Rows from block 4 of a small audio embedding model, named by matrix and row number. Each number is 500 + 50 x the weight over its row's rms, rounded and kept within 0 to 999. All counts start at 0. Numbers have three digits each. After the name is the row's rms in percent of the matrix's.
After each channel's rows are labels from the 100 clips, of 14976, where the channel reaches its highest value: "top examples" is what is common among them. Only what is clearly more common there than usual is listed. The data: songs of 200 made-up bird species, synthesised, often over outdoor noise.
# conv: width-3 conv, dilation 3 (model.blocks.4.conv.weight, 320x320x3, each kernel summed), inputs 0-79

conv.133 108:501427586580541601416496530474528455531510533442479454545525488663491524531526420536531568550547441508504513518440469593467448517492646510504626529490499465555459596476582546489500553603529514453504481628509441442505504536572464480533535455
top examples: pitch: middle; warble; first syllable: warble

conv.153 093:503499444484625444477492511514544442476489510405587482479503495447456507491506383463499559482480502462473508573616429560531539490562493518516411481480506499451453581485542512471514481513479410531570474468393557492580461526514511465451520605
top examples: downsweep; first syllable: downsweep; fast repeats

conv.121 109:485436509503435516428468490550482531471448487545459401487531396457465557382413510508593471550515499481508508443448478568503434508436478556534533521542519428429453564491454453379460441492578509459481429444426537516542490475490434499475485472
top examples: arch; pitch: middle; first syllable: arch; click

conv.182 094:512518500546520413478430573500512583453521538556494492476503517490430409469473576544363536554490534523476478537503426501478489417475487481407421476495583494534544593489563534534501478522513552474468451483533516506484520570547500460500513490
top examples: click; first syllable: click; fast repeats

conv.147 098:499469528520475479542428455554494479501493563468531633465578455414500454432514434451488412430408401540573421560501427467458444516512546530485458483399462433524613484471394510522441443454541469474539514460504552503467455495524531451500472522
top examples: fast repeats; click; upsweep; first syllable: click

conv.176 105:426497588521436475493418475546498628519457485474380429459544518552529480525443473568505448594557486436483472543556405442442521451384554502531532496476457480453492519512580493457438471526477423485521452534449414597508593433447541520491541502
top examples: upsweep; first syllable: upsweep

conv.206 095:525434434430507529550495433468489413524494474500408474536466400470515376481472515421481500446522463399509548501524525523505523444471503478491451470563510474496511487458415486488481549380472454484566511433541449441645465484569471492427590534
top examples: click; fast repeats; first syllable: click

conv.79 083:495515494499493477550383503462482528576517489523411354501578449498540563537511493515535477471498444481560476517480464534419486364454580553539507524458477480459459493482564523445437478509536424554531509476423442525562460501445468469469555482
top examples: fast repeats; warble; upsweep; first syllable: warble

conv.244 099:490478479516464495490475503493510412487488514466545491486542525529526502511471570488528522521540433498507420493505417479513583493541601468400547554332503482490448510492461529376533452500458558496547459550418533419471591446556588467520472466
top examples: dip; first syllable: harsh note; first syllable: dip; first syllable: buzz

conv.284 106:476516589507542450524461478523488581434496544555388447477524491566522545634481512495498506509481545557509584505495487516433425457407569525511590474590509521486570545521484513473436504498545447589563448499542465611619514499422488597509543440
top examples: fast repeats; click; high song; upsweep

conv.134 087:483580500448459497615480559555444505520541493533499513599562490420446491531477493455503451455410479473459481457506471538539491477529480494467555498558493544480497544517492543476467488490473509449528467396500498589594480444443545579505396480
top examples: pitch: middle; upsweep; fast repeats; first syllable: upsweep

conv.57 109:489529458579471425469423514453564444493403521403461423475546575515525496545568460544509516475521532533566504576445428533475453523471481511496440507441485494493555478485499440502482539570468444560492473481488448470551480628538608483520469532
top examples: warble; dip; first syllable: warble; first syllable: dip

conv.199 089:463521514576509546497508408520510503531508426426454502444458482492496457465563443511457429449496431462573418494528499461518528480526477481536479565526490491473476467584511543470509530463597564521570474455487549568474572586498462465469537588
top examples: low song; dip; first syllable: dip

conv.160 116:404519507464414487515519459547447516450532459526520434442588481495446566512468470427535436509499549476453439459465533510479441452456419513532476496578548504476452634570505618557519459449529541433529379493527491534547605492417518564542447515
top examples: low song; dip; first syllable: dip

conv.34 102:538465450414556525507473562373558620493577465557541451450464465407502466408464451502537475485498463464510471481518400519482497469532511534535580561456537461499434443461477530522440481577535537484456472553453564539468477539462437506469565568
top examples: dip; first syllable: dip

conv.241 089:547479502450570501504529454450469467537457493460562410539569468478560486521385413394484535396488470504506520498589548458468589464510560516507454545555530532488412562410510546485473484499475519468604502562454551521507510476417471548454546614
top examples: first syllable: arch

conv.279 106:541477472430448472535407427427518487504475498479422467463472490429548494525461398545558474461501452495483531485497450452499469514433557466480536441472415491400482436515481467404435474471428423504571438504369495477494536497492474451510539526
top examples: dip

conv.315 098:558446456488578425499403530444546437508465542537595422437521502416480488461516451536504526416539472498469530561512440544417472466444556549490491513395505433449495527483540513521550482514484507480537519509419510450529533478509476503428522613
top examples: low song; warble; first syllable: warble; first syllable: dip

conv.214 087:457553600486504442524458505541419452468503445448473477486499532472491588592510518461541399415418472505541524482460457558419444481464457607512451513455488467504465544570427604471491450495557508490543486461474509482466481627469595480562429548
top examples: first syllable: arch; first syllable: warble

conv.128 123:499528422471545564515538470459503440533436534443469605493493461538489383446500486507472498410401484608532490561583519430473508450468533508555449513488515577512603509482513458584487541390494491564513530458517485504589437439517484678458507542
top examples: warble; first syllable: warble; first syllable: arch

conv.115 096:405432468499446573570403480464501400542434470551458499440589464460507472514385475500524478493512416460522548491488467538404545480399497472537502508513457459452449495454481472456483425467507551464508495442394358450530562569509496470480498474
top examples: downsweep; pitch: middle; first syllable: downsweep

conv.151 084:502424487433471439585424472447475502559571525464554565471459378509503524532456435475486462540526453507547500458544525456490527475495532534617527421500495504492536535498515529427503489512562524445441414431527455508472588520637436453457491587
top examples: buzz; first syllable: buzz

conv.109 091:408462480422567500587520456450465478510419397551488558521568519465552443469460563416460499533559462515499520492503535472474530506533497535553488548523477448522467572450443496431444422455505526483470454431508498447483481547510490504549525520
top examples: click; first syllable: click; fast repeats; pitch: high

conv.248 089:500549471480470386516506438442482551426442440586503437481544492461453572516508477453532446550453506442540514526440466577481516466533547503575471549443482581466510575416485479468551487506558492494573501490470507562581590437592466441455545511
top examples: buzz; first syllable: buzz; click

conv.253 093:427457533431446546584522512430439535473482463544462396475600502496518578513437433419497507614558499438525525455470466597460471522502537480582496564463469503457444576492516468473499473501549476417558393529478410462507591490562452565543492609
top examples: buzz; first syllable: buzz; click; warble

conv.14 099:497474554397578482493496543565509549536488518509512557570497493446458474531534561433531530519403501544605567493584506521464534431510457522506505492515567534543486548478510486399552467486526537567502559413496471501585446474470461508483572514
top examples: buzz; first syllable: buzz; rich in harmonics; click

conv.49 101:548391531485469549530497566488504536573466505472620424532561484488528569481439567446486496551591483433523547573408468486560505507445514515475537489504529425466430532481478458377534505556479432413438522620536560477492459490522449477528391489
top examples: low song; upsweep; warble; first syllable: upsweep

conv.155 104:493454474472488451497534518439481496527475411472445359483577497438443467399523496527423520442514493425437460543577503517477482357466547553464479466495518531390335451462512539448523458505457429489529458499518473541498515504506387607531528574
top examples: warble; first syllable: warble; upsweep; pitch: low

conv.111 087:506392451535491526532497533423498437515486518600560486527554458505544539527492504527579453556541404497521580509427480547437512429465542502554519527430513511439500503414415422425478432457502536463593587491471440531508555406496417456472451533
top examples: buzz; first syllable: buzz

conv.292 105:539490576490503425554516485576506643492526496576596406462449575536586561466444530488494430561501428507498457486480510489543458466550585487511700531425531510486388509549521557424538450546496463503598489564439543565497607548428529536483586539
top examples: warble; fast repeats; first syllable: warble

conv.275 103:337481395445426482490499506456499444491487425474403529509577451403470476499499530456455537480498590510493551525443449481422504498439445525448486458459508428539469462504433495482403462404536418446453467423508456506438485552480509576516504490
top examples: harsh note; first syllable: harsh note

conv.150 091:535478512507472532511514512490499507480551495474462413478518513418489527469500551550550512500453476484630474483431521540448475487443406584554456573461558508458442537528522532423533458453576587480523497441509409525601534468543631554476444562
top examples: low song; downsweep; arch; first syllable: downsweep

conv.268 094:459506498395583513452509530503512560488573523545579434474518626584535525519479553460551443507484432460475545608512474532554406537541565548522585546524489544457418548559579515512631457516535417555522471496532486530503532533550522512468502595
top examples: arch; first syllable: arch; rich in harmonics

conv.235 099:452431434539633454569439579449479401514438497515516522482523503463408490457459495486451438486470467483496514486593476520510519408481486472521452452491436493514368513481580507439527492545452399474540585406500498488475541497510463472478465545
top examples: pitch: middle; downsweep; dip; first syllable: downsweep

conv.93 089:422468448472491524446471541420486441480465487572515549480498475479586491513518509486470466467436450545504557482571384459502471520506449487525533504403406514485509437442563469333445431548532503482562544409474535557408537566499471490476482562
top examples: pitch: middle; upsweep; first syllable: upsweep; fast repeats

conv.9 102:466457492450535516452489464485432474481400445485485503472603456423506485500496421428478534479434469449526545471545471549424514582545477536564431502467442535467420530495454480461531443441524509417575520444399458510478499503620529533506435579
top examples: buzz; first syllable: buzz; dip; click

conv.158 115:354477480515432457501511513473545549446476522462494541465478494476518515470455453412523437527483519516457455534554505471552459456550502525406514445498541513405491507482533514454512438479444450535499401435425592496478501521498429590502495562
top examples: warble; harsh note; first syllable: warble; pitch: high

conv.210 106:530460513422432598539481429522506494487478463542449437436485542520492549466473496512578443529597517543513480513483456479429531474524448471522526554439479546539528518527491534452431531420483572568476604539458516490492525454526504447511544452
top examples: harsh note; arch; first syllable: arch

conv.283 106:509513486500454541505461498496516605549514441503512496561480486422453502461488534456603527467442590454581494482438476503490570531468423574572466555468593496566524525517381531530535495360552477617450508429460502506554442491543499488504555434
top examples: buzz; first syllable: buzz; rich in harmonics; fast repeats

conv.306 111:459612492576518489457441406449540499482554487442474513506504415468553492476549401538553502449463501535553498404481517517527506460455513514508416557460525467458463525551463556481466566500628463622503440435395508523517511529522576469544512525
top examples: arch; first syllable: arch; pitch: middle

conv.77 092:444512482437452455534510416425472513455531561470468615522570549532482476472531418480501499497479545606527476453428447474479527568480418442534580464468502442597635549500504505470483593488539502479503473493537553466497556526542523463525483474
top examples: click; high song; fast repeats; first syllable: click

conv.61 097:444541444540535444456408393504486538461544473436521460497484487406416451375546490523505452429508535469515430486592512401488518439511549506453490531446446476413463447561474500478439461408526496571473539407370474467536524495456485505454559562
top examples: arch; first syllable: arch

conv.119 103:538447518401598579530535452486445506453505486557441453454458530513549469425457493440492485536563358457513441571510481482492472540512431475500469553518496521476550571511420516508503358557491532506505575626547438620488517462557502500348454524
top examples: arch; first syllable: arch

conv.107 101:554508455505475573523441523560515477480506545433418524515466373369452452477498518456583494393561510476621400489444433490506489474466528536552473580494526432487558515485479571516421492472563559498525579446542436495515467573564518534507506575
top examples: arch; pitch: middle; first syllable: arch

conv.317 115:514531493508433448510429447524428490419441452549508609449534490553472537502509460447507400512580559504524420435448434416521496470473490506512506511528460508512517433506488510450631470515478415476455430501417583539393576551494467514512484459
top examples: arch; rich in harmonics; first syllable: arch; fast repeats

conv.254 101:439467442472454443507420414507508508514519509466576527418476497465496500437506464459396502523553545469517487511571477493483450513447605558415518423427470471434526495509459541618516461528496434530527426502445546531421622438523459486499518570
top examples: click; fast repeats; first syllable: click

conv.156 115:451535570498409441519526438536474507481487486484445653494600468506499519408524463422567508493395485530524466488570487464467435488411354515569405518525460445411560468528484501501553529459570423459491407438520544497468502455519544528485451428
top examples: click; fast repeats; first syllable: click; high song

conv.0 103:642439522481543456476454508534501506541398479532512444510541481475477576499529515465438516511508511575604452569467493534470451421553509422452543472448475585488515561420515449423416501496475548533490477493500531534544479461485490490522531466
top examples: pitch: middle; warble; first syllable: warble; first syllable: dip

conv.164 100:507521534485484437417415561542506541517557476376405427395486427408428544495580449509524538460540474439548420429467503564469465483513473512536434485518529470535492451526590517531461460513489507525436473502472491556466412606455515529488572512
top examples: upsweep; first syllable: upsweep; dip

conv.302 119:482460563499613534475505492444503600475557485498508486465521510581510532540590524504453512644536470500608546457499493561457410539456581573477587504461500585574525564520472561488463476566590581564554581625553394590480578621469506452454521512
top examples: warble; harsh note

conv.243 097:489480491521394504591451556538470466551570512422502578531530515535466543585508497445585435455428484493581510439577498546531464401494480543564544505460487470544575519557586555474517489588566542488505490433503493519506454481527521483539421509
top examples: harsh note

conv.178 105:501478491494500550501525540453558501550499502480481563516565507452379447486463521443551498504458415514531497505596457496461550430505434469519393537495516519527441542468483481390502490473604442439514582467456469507533507539623487467494494553
top examples: fast repeats; click; buzz; first syllable: buzz

conv.318 100:448478518441488495542512497646417566525476445633442522529555494517495511465540537478461589585558494454370485495482470506438490554564469476471468403442411520504442479475575491454442412452442399438452472490393398484450528434530460505540514507
top examples: upsweep; first syllable: upsweep; first syllable: arch

conv.27 096:557536434470435571546555546486567549601543525586428399530491557485500493542603500475516522502523539466449514495487494526491530451566460477510448508460571528447417447493446582442504461492469455522473419534414509533466570513429477500520471500
top examples: click; first syllable: click; fast repeats